{"encoder_arch": "inception", "model": "encoder-decoder image transcriber", "dataset": "seven-segment displays showing three digits", "train_examples": 97500, "image_size": 48, "crop_scale_min": 0.8, "horizontal_flip": false, "translate": 0.12, "tokenizer": "char", "vocab_size": 15, "encoder_norm": "batchnorm", "encoder_activation": "hardswish", "encoder_depths": [2, 2, 3, 2], "encoder_kernel_size": 3, "encoder_stem": "deep", "encoder_widths": [96, 144, 208, 320], "fusion": "prefix", "decoder_width": 192, "decoder_layers": 10, "decoder_norm": "rmsnorm", "decoder_norm_position": "post", "decoder_activation": "quick_gelu", "decoder_mlp_ratio": 6, "decoder_head_dim": 32, "decoder_fused_qkv": true, "decoder_bias": "all", "decoder_qk_norm": true, "decoder_parallel_block": false, "decoder_inner_norm": false, "decoder_positions": "learned", "decoder_prefix_bidirectional": true, "decoder_connector": "linear", "decoder_tie_embeddings": true, "init": "trunc_normal_002", "residual_init": "none", "optimizer": "muon", "muon_scale": "original", "lr": 0.019, "momentum": 0.95, "nesterov": false, "orthogonalizer": "newton_schulz_5", "adamw_lr_other_params": 0.0014, "grad_clip": 0.5, "steps": 4200, "batch_size": 128, "epochs": 5.5, "lr_schedule": "linear", "final_lr_fraction": 0.1, "warmup_steps": 210, "weight_decay": 0.09, "adamw_weight_decay_other_params": 0}
Rows from block 7 of the text decoder, named by matrix and row number. Rows with one number belong to one attention dimension. Each number is 500 + 40 x the weight over its row's rms, rounded and kept within 0 to 999. All counts start at 0. Numbers have three digits each. After the name is the row's rms in percent of the matrix's.
# q: attention query, key and value (stacked) (decoder.blocks.7.attn.qkv.weight, 576x192, the q third), inputs 96-191
# k: attention query, key and value (stacked) (decoder.blocks.7.attn.qkv.weight, 576x192, the k third), inputs 96-191
q.90 082:543537553490500511437518498465519483536530518471521505501501511480477532525541474452550503482486479611515474525520461538522516521523549569550502479406493451464501517483491527515448527515498505473583571466542503497535477512487530463484466500509573510480512501505537561446499452582444522438
q.91 089:514498500475523480486509559544545537513561474486478529441581533397465506496528446438514485487460499534488552562478491563479537478501533529523534505460475479524543515509555495538511521440462479447561532497554536492506547490520503406441494515512583530521526548468532520524504441514524468498
q.92 098:499429456502463497553438492482521541498464504420473526468473476516478526488441524469536458516508448481495439446499460459441538414486521458542458506517512430541527542473495457449508480464502501583538456547476523482453522444515512448519488489495489525472512500459446494491468538483439525545
q.93 096:539550499439444520549492474502526542496533533475490581459485476563518523581561554518513556467485514528525521484592531476526535519510543475522548528435571543437499508458555470506467485509458526463479536539583483537510450503543569436480498505429476433453452472499477518431450499552542488490
q.94 096:528421460526527498455546548465383466526536494460557516564447500597457471499470543511537454502541421519505480519485464452549476541518492446478453471518507482449472399527498486435442560521516527477464551522502442523496442462552519470529488463436467477499499474528428479495503505517435547481
q.95 106:542502533504550506537464456480580553477444545505507442479513495487523506495504465508506544451519580550463508511524499512460506464454477560470473523514528436533573587455538497515545486522525480558580412486512535445522515498443494549493534494464451536470538561494514554506455481546546502466
q.96 115:499478412505470573531476458464483533466521474544427501521488482523506449507503413498556448527494492447595547476527445436497513462524524554475430469415479554500516535479531479541506545449516441499434442537483491580453500426507498484466535462510503460544456475451546607557467401479557512513
q.97 095:550543507514498460487486534452627461504515549455508500483462522471503506477540475550539484519533539531454530521493503510510449450527563524504440455498432505510515511526462496473534494526507536507514564447468467499560461548493446473437466439523480588536499461538582489506474473473574527456
q.98 144:472486492427511475507469471478414520468518430468548514526501516606501460437479606465510511494491447494488404493493494498520499537487505500521559496518541421433526521484422526455430557509497509494497540560458538496451514477520515619555553539439490514499489525530431485475511538518466522496
q.99 129:475540492478579567463458434558339547457485482574466450464510506513487517423470502483549554503518534496518537499499560469500456577427463484500551518496495567554443470506595512511515551494522507456475486521517507517538574481529513479507486532490487462449417499514458498480530496450499508517
q.100 103:481423583501509503520502519510612526512403523502489495496558467485472537558530521519483545501484526538464525447564486454485479459547435462489434573574510481502519489540560466513480518477478497584480492481469483490606517510512451492504530510542484465516562509482563519478469439514513479485
q.101 103:526540541506486465459498506551583479491481609548490460449558513516532521523504529488496513540514517592464504498547530463492553505435509487574511536571484475554482480540501536429580441572514510496523483489490484481584471575474476404522497493543524576433555499418544492438529516483517466514
q.102 085:486520501437538477506464483483428585513544453538466501529505573499549490447536546514495518446496425534449456519454516487474420557491502444499501485484494507454493475519518513558484574516467509539451529460447514427488444494522533628488532584438444521521516540495441545466479541470457510500
q.103 123:464459516476456541550482490488411549500467464508484466471438527529510504453494510537493527436445471408521473479489454424529452462541449448478479542436575494473472509431554499496479538539516395565491473559466507441533525444512484572527523510452516443573537492496462491499467437451384531496
q.104 085:492472502592435491513510527552517479500452506525501506490537473564488493610553486522443410497508506518493478506525476494558569495462512557522481539562502469538480491523547460485527493492472503526563432505499538521498466472494561451520464453523475427491583492429503517468580456527535468523
q.105 095:501522418520509484499518578474618449506455471462501516497546487549476461541518501526532455444516570513468561504514408477486502454522579514464420463491464509533504540488489474562454559421486531521487492491451455506486532486496522458408491489480413471485490482494569514503493476509554505478
q.106 107:458488586446526507469519475497491535509521559517509472462438515422507545496478499519444628523472480498490461485511551486531448525551465430520526604532543495472456450493554524442545472592496454513492489468494500393567494532479439539541492514502538576516574519498460448451501548499380488511
q.107 106:515477491488466484552456416509542560442475469497490497505471510518466492465511426512528469461473531425524523526453464510519407495540505517524507487542455479488531545507555416548425506425499513542510481577546535615473448420546463536491519502516504468569424463525488530540462464479603530447
q.108 122:486536448488518561498552432515501543472543488495464451505496541472473489444466442500575500474510597467509560513478506496449426471454543493521494494490437492556466530466545516528494523477541579441434507576551500558462529485467445460427494541489522569494435491531506474596450518474597513460
q.109 096:516464583537476546535524457462515465470474543444527491478463530420475533478544468549501483553505547471551510482504503506550517422486467521522496504480516483483489528511519501409531453558492440548502460584501489526559531515485433486534533440536578538526535489491523467533436415493576499508
q.110 122:513552495474559498462497480479545500464528491461546537566505526505438420529524536405482517554475471544490433515502507621445526532494550535481575464534513485483557489485397498522494457489508603456518589515482511553393474519471528538501512505467482559524504519551518448475538574558524529472
q.111 076:508448494482502488510550513515470520578520513485536499482428530473488490504471526470476509450467501542461431508446475513474490477492485470483538527493586456482494470443483532493513424523522568497526524468496494451480503511452480535473494561490540574537555533498479426504485539534361475492
q.112 084:483483537551465481504509586443547462517477498441579487466480504526451468519543530551434486545505456501462486487532429509547572420496465442528507518453579501517458482475491479476496476566490472550592485474403528467539563476527489501571489397522497458504505461519481419446528481523446487516
q.113 129:543507532465540493444511436545589515485529573486465470454486543487489517424468475503512530566484581534477461482473488528470467491491533503561524544527522483502456470452447515439562450592524538468526512526516520458512538578443449481479501512541537619474524494426575452491539539524427507522
q.114 087:458480505504473509492473505460406598521521465462472544467471523445513554488494452486551451424488422468502474503439490473473368499557489517490511462438469590474508519491526520527442503409515467519496486446487458507485513496502446536457541564527518449538426511491516537566428384477498489475
q.115 091:473499438426501499473473462446461529452519422508552482499489502602503427492483568473564509481501448443502470484506482429531499524500565482525496536510516470502513547457517489509446567494484528475459519548422506506470460399479479500497515572491443520504511472509450505484510539455576531510
q.116 132:532536536488502467440480525562521438479530593521452531492476540481542494546515500477451515519507487631459477514523539514489532538496535500523539516540518546486502430519444567439563442589509536479516501428488449414515468605461499497520491483544502598457573526401585449426549495500463496549
q.117 097:509500609528457431496492531518493492540451552547531496454432517426550537512503499518469563453486497500455476526499556472563477483517469420538495560554538482503492474503548511454504412590488463563515507468518472437631456509509469477516475508525563547502564456500446435450492559444412517492
q.118 105:462459524432493530520522466514370564520492451566518484572477495493554468504454521448479578429464408459485486460552530424507453537480452458460514528489563485432524486474559534528465475508488473546408469439475479463479518426495519570541552554451491501520546536492443511513463505500451499498
q.119 107:467513482480493522461520528448421501594520511493540510517446488523532461530458524479521447529455453492523492508489562462479522474504484553489488455450503528481507544497483554505545474447499500481448476460471467527544485527492438454453485519496556536518533547445515523580444433511416478479
q.120 105:479507509508459493516525554434435553548463460420547474480453507499465489480489495542528513448468504428497459520492429466520484395515445450523480507425530483472442512441557476496440490483523445565503490558482525517527559412554506531513524458492567403520430473518395478573465509491440471442
q.121 087:480434496559481528482538542496486498528432456493515464451511449543460497555453488494535490467507513430522530485513494434537522422440455484508425504494494511574466511517593484572493500401486504557514432536504495592572542417516481386451478515539510400474502480460475501539473462493528451489
q.122 086:531509494534501446487487547495538407529443474481571494507510442596488428592503535472489466504501518591475508462532513482547635470435514560512470484572499465533509486564504500525494491453481563541495489501533513576503477466549537440495482501505473495469570518463508515494534573512593476475
q.123 081:465515376476504563493531535441489543502525475501524451509537502555491459425468450567559459441535572509483513473510406468513446502508573482489446488474484503526495499440473526534436597457590514484439536472440518479442605474464520532431482502464460510489471517502528512584489497502488534465
q.124 080:488537419435532504513454466513539483468605511521425496508475507502518522424538473534494484528478544545520484559491521533446452527561535539445512509464468568462496511452437556476558624504513515439446472471552507427451528561521504584477513524463469543546473480526532596495547479539481511499
q.125 105:457455477446551569521537456502432550449535463536450476566515480460491507444469498496494574497520518442544521488561507507478426559508479455455503529490504503457502455445531521537468562493515482464438470496518517487434543459507507585509515515465497493515449510565461489531501529545502510523
q.126 086:578456497511543437535482497486529463469486437528513514494529529487488519492547544508510559476535524561456495483458441536507533476483506470519493523535505483512485483528477459497469516550479516514507543545511570447456504479535584570551506502470442450463523494506500507456536605497597525515
q.127 094:470457487461537585529543456472449563539480459537525457560535455450512499481439489472490533524490477427563509425527500476470481512488459482431469493454548473510543506473554494545479479449543434532429529505521549517456547431465510483508536512460489457511470528541457528567461492484455488518
q.128 066:462524546493489513520539546502413525490502545497518567535539503487473555430533443467517477501524571439460533499535499468520494541466449521442542466506472505425489512576512466563442498446526445478515511494581524543521516482510533534471532529479505478562410510501462502568465412520593506491
q.129 087:532568475496448467514506472526552540475502600413476508514496448519599527510549473490532550463413525623435522531524541493475487492504395540474502444529523529473495478527490502504559498514467508447437491450521472513474444516544538516478425501496509544499403483518547488536555547512561502585
q.130 123:585489456473371498566492535521461488516503601468463505486498474532550460509594490566503545477438532569468499505489559505464453488458504528510465465525532489482479479509461471461499492519472469483449509521544509499523516512551546505424479447487514542481443437498533447516500527595398473500
q.131 132:522611574557533517445528509571504515470519546511496494420574527474514458609482459529491481517495535540479511449512530578491475524498481473482524515513469576501565525480489530449520465540524519465478491493544476485455466570486433558490507531539469586439543495482600465479528494538579465436
q.132 135:449501463489511456503510435576511548458449569535454442524484496505561533487506451505492510419461506518471468509562451544533522510423422505590430447531556616483488519517399495452513457533559485450538479455516472456503485508513487484507431471537542476476473563511504383475475505447516541518
q.133 111:603446379483445466533454518489477455522511535606479487538442482471467447457553522541440532548455504504537474507467489566446516436532567472514500491504517505522445483483414469474502506510471529472473518564506539512530525550536563473464547517495508456519494448500522444509507498524452482483
q.134 108:483506449487532532432505548472494516491557458522463533564502527469475473456490515463506521528502503460527516512493473462494525545538567506476503486463453495503524520582483517467440530511498438475446466497460527533492447612455462536455510571412507551545573483568537592474534498486607538562
q.135 067:520505471468507491522475509456437452553481480455512531539412468503507529551423490503537489468499493573449509494522531485527456505442462514485516470545490496509465502576473500541497510468546549447533454451485559562552497475468590480504426421536466475495483504423426547566570500445448505528
q.136 080:469575513484488467550514404492453480506508466466464524469539475553612479506519513473468499468485531573501482496472474535450538408515471520434564486456509445439481526497448474525599516550449545457502533522445442476528477528512507494527541548493435539482482487605522453501489559517498478533
q.137 110:519545603477532523430491512497501511529435550444537456397508492560513492611442534531515486457486452527476431433522558471473467462480466428528476554546500477546538477420505465440495461549513476506524545476503507456537506438481477517523503443525458490454552460430502498484564538521420451467
q.138 097:497483456511492536499524509486515521488549433541504522535457517427443508445492513476535496568551495408503550500473472489487539549509523540444535470479422503499464516592502527606463529458520528569493488521512530518508473505456475478474479568484514516553557428483533604578479435496601483497
q.139 080:447483557529505438546504496531554517470499548426504481403586486463586501495542475494526454520511491472478526515561466548490516461513475514518521544485534566475456435468464512560539467582488534466501586543478413459521500527520456491515506571518433497499481473570550434522411467544595505466
q.140 106:491515532487501501489499514487433494512470532534520523485494477533441540488485478502487464453482486427464496451503528425493474486498454480438510510490444471479474500534511432521453447422513464524520491460582557508545486365504539552520587511491478452576524531455403487555503476513507474473
q.141 092:510488472457454461580530533507561533465518536487484514482551472495509538495521579457514484519486458522497483476568465479490511433518489464442506571495548467495405457470475517447483475550461468489472578555492493458481532527529568485517545621479504464534486477600489479535514441539554497598
q.142 085:592473469484492555423468501492489450506549494564531451556449493519427486487552481502484566558514578444563490499409541522481489578516562494490500457519469434528530501456540484460508536444502456526434476500545534515535519527514493514515552442472553540478528465449588528491504524560409506451
q.143 104:515497507512468495494503485506512498521459498473514488446514492525445502535448568482457449501516450460507433408498457473500485430514477453488458578541528490525426517442482463451459435511515463541546507543503500443495527396493517526520583561544509445535539501515428424586496464546495460524
q.144 096:518458536438521498450479518498537496486461503498541452517516459582509511501553515476449559490477524501528404521510528515504531508486528435524486520534585428505534452369586449458493499516479470471492574526518479453520601460516545504561554399487478502461439463514555470463541541486432485520
q.145 075:463495507481545545441476499444512544489476404455476475530432518502510466472487494512555507508536494531462538511511478528533511504500542539537517480495449522534547522529482545539485571516583531465502468475425496567511427559449441464489417441512487535479500475420481543460535575445479555508
q.146 081:468492544474440510460455548474506488513520536435485526504473454479453555431522488475603539543493576421480532505484528496514496521480506565485534498508477443494492442479530526511492521534486472552452500578504445531516531502474523530451527499522495520510396434481526531581471500598583549495
q.147 103:518550537480546545413484520506430504559469471487505466484519524535449450568467554518464500484531496521503443421507494492486479483532529378489455558543496503534556500434504467398465488515509472471504520534490521456484528484449494537563550509486492436484563510469494472478592552472472475489
q.148 091:481486520523526480486552497505502505475580475565467516548514546417477502475571446447486515540507524478532583572477515498482498583523540509411543482462472501492553491508528501501489532462447556531494491549489529561508500553495493537557534544410509530560517496463604622468497479464615511486
q.149 078:508508469433511544490524479535420494546469537524461504500442487541511472542483491484499528482462521540492508456524497483456491503422423500468494450515436499468461533607394441529467534457520543474505469430534573553539474476481518531520448476456472492527468465440514504510597454495497464497
q.150 105:458550572521500452568531525506544551487516494473492562469563487452519543412518488484566476532502489468443547521542456517509522465536504558441536544457490527487478418500537543528497474552471502498465590618489435510486461528472507515477542611504486507575429483564475483555421478549658549510
q.151 103:541433504490479577484525523477480492550527409506514520552483542506418472527472573526517543536602486437557478456484424512547511506480593478551451521525476417484541507510503528423458503517526413532534514569421530424474533524444461448498513525495545468477572500560484510518464491535423499512
q.152 099:475511553531523502552550437542569529465508493477552561560569506548507540509542483472545521521513518485511510533482475470565502538516486502478451491478555464448562470480610527470500459473462434525476541528549412480425512486495483527512501507529553533524421578606498480512440487512613549496
q.153 087:459525488534433460557474497478580534506440525391500513458534483486552505498479535524521426475473447543402446474537490462499483416472435515505470533530537532538443509506473507528499463523491518503482510508483504428485472456524541479478455521523492550513496488573424498584531477510507458614
q.154 071:529479525544477518511443511488533512561465503454489417421468507511507508569440549522502480484498463513482471473530533525541487483471489478613453549504512475538527477449498494506536495534525539545499484464455494437572502481508458436511389396527479482421571475441499509493484546476388488495
k.90 070:518494510561467446431511567509448518497476464519536495397497501476493530609528533539473489511541449499559487428504482454444505475467515439558418455464476499557497551506484506435461494538490487469442528525486583532537513449520476454530502553483465464519517471530483451531476490469502519463
k.91 093:463569483464576566552519501523422457486540432552521484522526523463501531404535485464522544467494546469470560505536493534461483576496523513508516405457488538478468530553450513530492535466529474483411527428592527541481500469463526564501523546456489532481484493529548526516512492447568508493
k.92 082:453531504411489515536493433556410482457545495560456491444448537495473440420523504472513562480442512472509519526511473533526492572493529530491542499515499503522467480562414468476545488496457435531526534501580483488461458573454455560472505492515569520460505505447576522425488495513507478498
k.93 084:462512522541440479508466517503468542466457460426426540540496493452508536461521493515466634522467528498515517498481402504536426493487499491500498551477485539472467472480527513465452487548438556540505477476500465524443473572477465475491543516480557475531518596511442497498531525535520539524
k.94 120:550466524499430451419477438504530512505435571488533490456486471496526566641472523494463432460501450538494410434470506456509568415479430461522488539549505490540509520426489534467502467548470494510541461527358542448522504498518493442509484502522481508509497455451486472520526531506442486492
k.95 107:451524461546426483552533545531453534465557481566450444453553539453490478473598482472526515516516501501537521542502488504493500545542515535522541473442474558439498529564494488502471527489445478490499576475526479510425451557548447444461447540477530436536544527532573550463470419451558537524
k.96 090:477521544519533470443481522464488531480452531483513538517458510464466512539419523443437568386548446511438510479461550537500470499501555507512514474527490541526495405540436505482498493590461489490524536503499436546435467575505497495522507498471530580510523549539531395512571496412454543484
k.97 079:553497563525566608531436497446501453459563448528432524509501509449511476406521447535480500525490531486471530556493499565480465590508530577488488444459530476459525473516485482508473490476577568451533500526571468581472501497430519564480521441486534533483471503526516530604500432524535518515
k.98 142:468583480534463534494517513506529506513555512453457501474544526533544461408588442522544536535534570524542573527508472503514477535502563516461583472457445496480523537518512511543565532500484486425484548480507482538473537541444478447443480456466492478483442451477530542532480477498623522482
k.99 101:472464521449508519440492480513577437533545440521487422506515503513530526530478530438520495467479514523507523513527525505509506442519561475517487489547548462484532533470483526420477542520494558539511475565493483567523514558466450519547518506477469545521450516483426471519430529512478532481
k.100 118:518434500486487496536522446523425486501404507501567483494461473523465529569475535530503483461505425461498482447522494488479546459465454487517415528514509540534514491453549482519472500491502471532518416463398534440550463465577481491509461494525484471572551535489512455492555523513392486515
k.101 099:514477548485530568559440462487530478480536414547454438570529477550461474402507469522537537528472572478548582576540499520514443527557500540529493490404543459413534512511581477449500544470499500508443474532580483525464508458444471524461533501422487501556523568494440514603430449537494550527
k.102 065:489457488490485513514519483498524509556506486511467506456492508477575494514515491471527423430546378506522552497426508528484599525482543475468476539509470458540477495461500488537518491532578571485566516489418529514498544450503509480504462472566453507434463446475503535478528505561535443459
k.103 139:500457496480463454397542511528537499508468533479535509452447467521499522561509532463474442464506437506490411391494463465525554466438509421462473530560535515596420538489484496531481494516473434501533497492411553421559544504551500434530499552526514509476519457473521467478590521528468455498
k.104 070:469493507471529475488523461519460545457468485486532524516551507533472507471520538474528538465520562488524516507558541544516466516545467521468529524532495511446490537568564568516509537475452435501393529464492520489468494538541476530525488537431496511553528503520519437526480459433476568560
k.105 069:582436507509532477507502470464370489470453501483533569510429513538517522482503465497471425437484468428479509513493501565430517486509467583520460499478471477482508464486436532542502492522568504553530473441516527451485476509531543503509465492489495561471561524462545542454513487482458469549
k.106 079:453457478400503548506534430590582479545503452548559473457500471523506483508493559531555479533461494496541489455516450444536534508459455423433450552517501560514484552438568414494464518416489504495529452494441522443562518425543488534503528533524488448485521491402472433482517490551453474441
k.107 103:494529477567575509498519525490486452476523528536417532494532481424520512522481469408522551518516500517473482501532495510488432458510519575538515469519538535509480492530496574494529478548450515440433550464497489607464452587464484514479482522479522604593410492578579576527537533426509514520
k.108 096:517527562532580546524527508509530421501543475586516490484513461513567497473464443474488485530480545503490501500509534552487520475480440567495406474545576479563493459495494523523550443547489539468510465484546444547519481536474527506432502524498522571496424532520448566542513561502473466519
k.109 079:475477541506526494474507528530563502422497483500514566483497473500492486408446505547475581597505494487462450455517469416555428483430513467473545513520565481583408530564512502506458530503484410477453496546551562538486485538475473481552542530454573515546515484503460481553567485510437529530
k.110 129:509573506541501517589540520497456531495576510476465520503539544559548477443565476541571502535556589514533548548509489528468471554534517536523520475480450464486545497509508497550554504485474510488484543461555426532466495542467454509426470478493496457513416523527512556492435484490597554493
k.111 088:537497528507467465477547500506477541513509527481553490489499478559513486527549478532472387509497489486516438450486499471491584514455414468473440541551505466556445554497543453580531438471474420524534476485461512424581557431573550445469478529547507463457507474434521505474499515566513428511
k.112 076:550458518457460482450493477557511528500485513467534573509443508518488532536498563523523526548483467437481434485536426439537543526501467444477576519531488451552442525529520490456457540489469391523478521535476547425528548525538501486536518509480542472427592472476468488535481482476531503511
k.113 124:525497534494546564552504474495488494475561456517395482557534484558494439391557473503516498555480582518514534516528447515487433588519510555505419495410548495464447505543555454522510535444470490482439509472545487527500524486425500514446513566451511524551480546446484529585460407537497505570
k.114 101:550493489550476450464492538473505483488470529486532515450485465406488545547465512468438422465531403500450424458424512460482572471457506487514497521556518496564482478467453496521492465534519507490577498512461524512530485490535556473570499479551501494435522464499510516433571568542476439462
k.115 092:468550489518511541495482508502576482525528500445480472456518511516582468419547442527542568478524546481518601537502510538496459537491539528475556455443453442475563522486486538460571535547529520425494525511535470575432536537457477459450532425491492542474468462464536524547477498483610509470
k.116 126:511516493473523558570462481477533507488556454514462482547523506522487478382548480503538477497513569486543581579512494504493478581547524513503508512446485486356524506498555476533503533432535545514511507503610493518451484453443490533492553504472482430508505532479435529550418429571526532476
k.117 075:505444504437506498491502513546598479516495480586536501495482438485501536532486496514543434583453459436520464478536466448517542501467437392496510552539534472495500574473562505448457491459543487488515452554483608468523523446512496488504569542536515499501495484469477483514507501493476415491
k.118 114:432497492471467462450535481541493518536469557482578485462474514499517506587476502498485469458520402493483464439462518469504600456459474402490490541534457478555533552425495461522513455526508469521565463540407515425545533479568485437489475471561489452465512477441495449446544557522475460427
k.119 099:495496557491463506452461526491513558492482507438576496467468522488454492526466485550451449463503416480466481495447553484486546528437487457524532503528476448561524507469440439491443466497490467548596449551517430492477546434525546419571529439499552468426588506460479435485504492554520480442
k.120 123:516475513482456462414535523558497515491448557504537540442456480513473522602449517484486461538483434483495366423475473443517534442478453440524507512570532488610441503502485507462469461513458388514483474492401529444549516514540517452517491529510539524476526467471542476437561543467474437495
k.121 110:535437519495473440432507496532494530514398533481580511480466492498471547598438529503462477503488405455480434451504528478502542435472437460520495533562516473588487508490505500448483455519488420551509441529446522456544520506561519457547495500518526508491594500476497457456527556477434466501
k.122 076:487519543487515520544470508533441565514449509475565535546519574553504500492506461568529582531511530448520591566554589558489455498542421535545583490472456446426607553535570527439525475521496473505476468523558467517454514503496489483477521453479498492538522539487538494550445484407511587529
k.123 063:552481535514519481418518460491453493491469476455515543492453476574520478468527470447418404397469558532502510483444518537473559507476544571489429490546463522511444443485453442533524495514514476523545492472435490451514521547512579508543464447485508563444561463430541492502545494522521497544
k.124 101:454587489468509571506495535495493476485591482487482508535548537478488465422522482499515532474496564522440567534504514565486433589513546563464493449503494552414514494507463521567512515489501604435508530466546432562461466539463493549474528520472469494487428485522512474526487450451523538468
k.125 078:413525409487516506472576452561506459537502522490558498454514489503540530540505552456507509468503521547489477426466469513488565441485527479465452478575457599523504462438499441549567481508487523456493482447407504465540433557551449549431439514542446480509435458505512470432580570490470510418
k.126 074:470521498515525493571518501535460507504474515527418546549563508500612498423547482479539561562524526475501550520513492526527433515556490543448516516493491515446508509540584582526564524538492527446423555476502605565494525558474477532414491515521450532546417473504511559545515469413529516560
k.127 110:464478510495453428492539494519458527531423544510512456471460519528479500608459533521453493462514436523490451444466505468499559434474520427523430538511483500616494490483476462493480486542461444534532445529398508425563502491570491449522442511548513545511526505497498422458557565505416490520
k.128 063:443522513517485525555456493498546516565513499462498559562564483452533496454563462521527546566455573490511543545522435523510455564550503585537517451471489522390483469519519486572562528514479563494539559485510445562490493496510515520460500511468471505546419567520470482527450453449548600508
k.129 064:467520432521453493516533538515381468494551533502495524519517530529473493548538484521498497568474441524537471436555413527494489461479528525538468543522465595467521540497545505498518534495465472460473502527415574488509470521555449440507482530490449469578526501474544531502528460496411510421
k.130 158:521460478483471427465537487512469505483459541500533533471449494481500456524458478534449449479445442546454402432540431489515563437510471473525465571548513491533524511452484480466498507507482434510545497551435496437527512530539513481535485540524522463511507474524500442490553517575391488504
k.131 111:458539418485549558450493518470469495509541485528486503507547503463484471458508464393594509577528446489474550505488579457541512457510479579565474548475505412502519429553540497472533470466557491511370543493500538547522474509533522488517524474497464561582539503464536484544522496414545474577
k.132 115:510499486543498469482511541496423442573498484456495543503483485531564495453533546516514452522464517533511548531476495441539493552568462452531574580458508522617491460457512503494512557502488440456506503608434451453553566486431529473500539516559502380445447503488486496469542546476520502446
k.133 144:560454526453510425438530475539478491468426494498536466486442477492487438506427484529478454432489445505470437454546516497511528468483439439482437540542509455549555542433483488469487499510461445515536456571467483417533527461494521502534484486551522507482502488481458454436533545599422470495
k.134 141:485526537493528545527452488495502472500550444514489488558561500476522522404497473452556521548507580503510615527507565548499429550536496607493507438447500493394485553512493499542524502496508594472509494461590479563477491481500480567498521505472465534525507490505436564505456460460571547537
k.135 064:455507489492470487553557534527458507441473488446478558428453526508476523565485507555496525485494470488545455426530428456471463458475536483489432478542528560483486565493533531516459443510438505510535491511441522521473486526542455512474526510474435475482469497482541484499469531532435505419
k.136 066:444581504544487549488515487470440454444549546572461551476540541543513450510519442482536572583512512574477537511524466493495459467483504500539536488589483505530535537518470474574531481512487539498524459483494567521444493480529452556536471516504422564562530402483584586429461470555523515503
k.137 113:523459454514459480455499509507505504502492509491525496446466475486472504573488510479441494489486427523520387425480488437481585423490512435505487545534529495543466475491511492430462452494498444513493489481437560405529481497559524456530480482502511517514593510455527462551520518576411468539
k.138 115:444535499507542523545483430483560494493523482490507514546557533519510451409540474496533536508517549473512580578509496549511452544519532556478523437442496478400508513537503478549525538505516585476482529480555488569487474519521503566478514508451493554535460487560471549541422459471560534518
k.139 076:469548504588459497490509455481542473554523517553478485498530521526585471402573433461481522526456524483453531503526497486543516463502480496519580544521479487498512475514465475517526524474536476478455515465540500522574470541497460528546465510477497475453475448547486548501524468424564530554
k.140 073:500453490505477473544482464530551572606500531465510541567492524443503515491519463497436504432477544468538426521498417501463528547514509455530557501554532568475508420488524457509547461504495506512578515486429456461491511479540588487470512446513504492488524571480486447555453467540491517490
k.141 078:508516530543461426505461489474524512555541495471477444488486461468513530440483397502486482505488548548464497449579483498486488440442436524555508484489434495468469571460439504535538504492480499533568411506557461494508457454483510490546414454481561533447520528476396520397506498525516545499
k.142 076:563462502391525496462502452541524487488445488498591472529491493475464423473389554538498460406469456520463443505459480537506522517534517512449463559540535435502539495466487452420448476510527531490509515505496515436477546468456533519498524528505488513552518435506478460551492465624501446521
k.143 089:530455516500528438496483493521518498579482526474478488477449485485480506514455526482453474434536528507471459502507479448492553478480468471544526479479475534571505450470514482467511488495489472547547394515474413463544530484467574486531451439521595482442558565485488475445509519520465513512
k.144 091:589488527490466500464507497542509488520438502440540487489479482537498510531452516585458498468456467499515410470481469472493513494504488389492494557608516535548454507442513479429424444477467465499545494533453526368516534469453535458541461510557493482445533511459463462500525529635417481441
k.145 069:489544513512526530494529538491469454441524476509478555445487478517517489549502561467510492538500448486518538481483530508477462481517552547415484468425546518470486563522519517521439502514525523453438540446519550550440500508474429501489557541442413524523479436501526539528477513482486505518
k.146 072:477499479503473481514493465480540517508539507522476565489490522502589497430514492494518513508408503492514538483583449515480480461538539580484486454483525571407503558514469426539518499498489570403518566428542482580499431523545481521473495540449445478497414459542498530526445427537516565550
k.147 094:587491526464491523445491535540498481509486467482491497505485467476459540604444514467492532520544451543514470478474594451519492474516442511521449472486528464536493470489558510475448460492476489560503448486497501406510531457513575458523457441537538534491607533442498461478515550537435491552
k.148 104:516539511458519565507478473488517508447516462496514484566586517500524493433524469492595522531527540466509597520468589530539403511516478576459498464455468467426529499513482524545504513488541548463421572461605492573468482464479550513455512461496495509552423477538457482504470483466579488500
k.149 071:529500483465530448494483505532509437514503458443525607540541550494486432475524495551481500503483490553464455496516450458542469539544472469509476507511559506503526523462526466503467491530449528459537528531420491436545532503549545528488532538493512491547467533531462471496430496583415549453
k.150 124:475549530577470532521474492475518545518564533536435523519523507498549540434545454465522549548504548477494562523520507528498464502482505600537540450462460542422517512543499496574536513486502550483473506441580487620489446527503469523474475514449469485493466481523506548494496460419592557553
k.151 080:527568527493547505489468459505556468504579531492458510444459474473504521472433494452507544470495548565487562506501568480484481502506478572493517431447503404494481538479484486544496482527518542545550442491608450503511490532446542567528470526470579571444495435555488541491470521538506512581
k.152 129:472565478545489572537459523481521545553549553488456542529539517508509569442560485487549548551515578493484590566490518524481456574494517578528563450447470538479491456539505520546537508505526586474508516428568471592489479536450506505468503518482533466481487536503523524500498471416587540502
k.153 082:456514444574451452499532521453430528522516532481463498439457502505487539569487480479433475525518485544556475441570464474466539410453557503562503483479475538499420506532515519497504507478498434541503430522484513522531455555552438437509448524453493491489555547500497516472492490417455548525
k.154 084:527456462467517409461528480471456546477494524542506518439402504534483469604463549498442436478468401530513413439518472475465576438487526429462482553540515460588499517493466511445480488495509427539497491504435563440521513519525485498534481530486492499516561449483587487553526514552443446513